From a checkpoint of a small image captioner.
Training: 9900 steps, batches of 512.
Rows from block 13 of the image encoder of a small image captioner, named by matrix and row number. Rows with one number belong to one channel. Each number is 500 + 50 x the weight over its row's rms, rounded and kept within 0 to 999. All counts start at 0. Numbers have three digits each.
Before each channel's rows are labels from the 100 images, of 14848, where the channel reaches its highest value: "strongest on" is what is common among them. Only what is clearly more common there than usual is listed. The data: single toy objects rendered from many sides on busy backdrops.
# convs1: grouped (8 groups) 3x3 conv (encoder.blocks.13.convs.1.weight, 192x24x3x3, each kernel summed), inputs within the group 0-23
# convs2: expand pointwise conv (encoder.blocks.13.convs.2.weight, 384x192x1x1, transposed), outputs 0-63

strongest on: blotchy; checkered
convs1.22:627419518506542501507437556479483587501477567463557474497440536510533441
convs2.22:522559423440478534537529476585469449491503562489512537545396530481448495454511555550492453516487519447439498422486487515424469454425461560549413409467561435508432469606525403579547574413526450

strongest on: blotchy; bottle; checkered
convs1.1:521506549486561530565456509488355472468519522537420467523451493460533412
convs2.1:458551496456526490461555490467468445487541561597517525490504482511427490477433535558684433491491533548498574452420475504532477518469558451432508488487454563553506503498514504486565580570520475

strongest on: from below; mushroom
convs1.146:441519451418430491564518487422515466546502424542493546520453486452527612
convs2.146:445623542483508442461583588518498478457428522391521502491501456423453451482399504494477520491485464474477432509445512532495473484523487546473625489476432473504557434470539559469495516584452538

strongest on: table; chair
convs1.41:546396472520483584501550449580525472445411485488567555450513500486476443
convs2.41:421521529415421555432502451453517448449403547497471422508500499492513485510542510501543544425562468364488569549568619535353451520478499504501461500484536442674443427473510513452601550504445490

strongest on: blotchy
convs1.44:461469424524442467481547450491612490509586525592543523453520502495444436
convs2.44:574456401317566405494390512532506531454624498595534585459466493452528506420534568567486535446528497420488492494501446545464528516500465495451481456469473401482518423485504540402522533473537546

strongest on: from above; bottle; flower
convs1.166:541520502485531604509463470563509464546413487456466461455404411543525545
convs2.166:514458466456493434571458517533576454422502456472470514545534533454490447471471488402556528455581524534591455450546383480494426596514534545454408406620492522533558464500420478565421546512538461

strongest on: from below; car
convs1.76:529472467491594590510513466408419483494479440507522460421480501555449571
convs2.76:491507489417458463455525492463485511496592552476501442468429448442457484547473431456531452486526507568450470546504400487506414529449529502505514451444500480520468480495478456481501399562491474

strongest on: blotchy; checkered
convs1.13:485500544503512444498540505442532541508558587353435508489450452446535471
convs2.13:466414520524489578512533528566509561511584468566525522516511538513465578494457547540533543518448488472490534498486456510525539506512526528495544505452533453486514481528503514470524454426451512

strongest on: from below; car; airplane
convs1.86:465538486455523554471526430473457460460471572535452439461436590503548602
convs2.86:557383393582549466395438415474433461567495511480552474523471500527521453462562540498396493520525504451558462557487455437471530461498513461522479462497458500534548514454504437552431511441351524

strongest on: from below; car; airplane
convs1.73:515498508469519553529520424396431475432474510532572409427449541471529534
convs2.73:478474484479549509484555581417496526473503443585488511381378531462521513476489511437475513479472471484516512570515442459461460512507450458497530465468524457574566514576581573509535472418561440

strongest on: blotchy
convs1.17:586467545493510485483458566410485533520541601427547465455471536419524471
convs2.17:518452522479464384517446467504556552457559472477510536488418521513463571596518537480526513377537446414472450407513368459469508471506593451509498462440534472501519478562511503485519448486551475

strongest on: table
convs1.36:470419503451484467449529488530538466467548494556587577474465494442375473
convs2.36:481526442473501475542565414470530556386549541560518514539480546550452571463437532508482448615539572450450476495538504552463475452409513503496470488468493517546537413558483516565519588510514541

strongest on: white; pink; airplane
convs1.56:442475451618555508595408557443479516489491510508465518464576453515494514
convs2.56:478525515474461463508450459536561540509470508575515471401509414498539557528483504481413537558525462560503467484506465462518453471475492454567512543425541537532541526514486506510470468501512538

strongest on: dumbbell; checkered; striped
convs1.9:530581556552451522413464524480529540480457522471506487519363459554466446
convs2.9:449481500443512523443580480454429431510452518487502451505491564480588391357477506470431515414383434547462532517443378567504591465450502521588514430474521499543486609400491460501488488594504541

strongest on: white; orange; airplane
convs1.71:551455406453489548490427566489502464548482548498372519498454515469466567
convs2.71:508487510479518447442476493433453380506455477516503354463514507574520511513489512556551502531527464511392505460503447490492412539560412525570539489467515479466488535473558515511520507461468541

strongest on: white
convs1.66:541563441447495506422504586499536441532479481502413512506457543401424473
convs2.66:431452499525495466476434506562481406467450481476425455560454537467521528469479477468534560517523397500496485520486458550477496529458526470474433480571511436469466521450430464504509556464532510

strongest on: table; level
convs1.30:503393447509498508433540462558482458478494512419601538424456553453493472
convs2.30:608483569537496502503494611449443477541554527556461422485509458483425441498492505471432510451499439448529490402601534541518491444504494410492497582499390458624415458486567541467493465460547449

strongest on: from below; duck; lamp
convs1.132:515487480398511472604473504540468601547512497466418556520467486549423506
convs2.132:551513473508463414558479458445467575516473498458436467476505502531571525515453425564521493446516417488624447474551491418476487529461602600540559505419506538500595574596554498434440552514420509

strongest on: from below; dog; rocket
convs1.77:452608502529510548468506590426586534473408544477508459505481464497433515
convs2.77:487456519395439482583449509437444516575517504511479484450512526468568567583523427450474520539532501438428500495481544474482512456503516438551468545511531526518485486495524462492409387483451507

strongest on: ice cream
convs1.93:463472496525549592506516496415534486547537459501635455398486488516522517
convs2.93:500479480438504518534393481478547496492507607512484493538585519508591608502577520436390519460442468494525486454576506466393388545466450550471397435489527531499468399504546451548570565446546530

strongest on: from below; house
convs1.111:463491518465593442558534541476493611442438482469506460479483387506463470
convs2.111:487420474594514547462574523506535485389450537457481581514530472491481493433568559595537471522485484461453460562453532468507438446496573483542417481496392546507583511491578499525482598530530457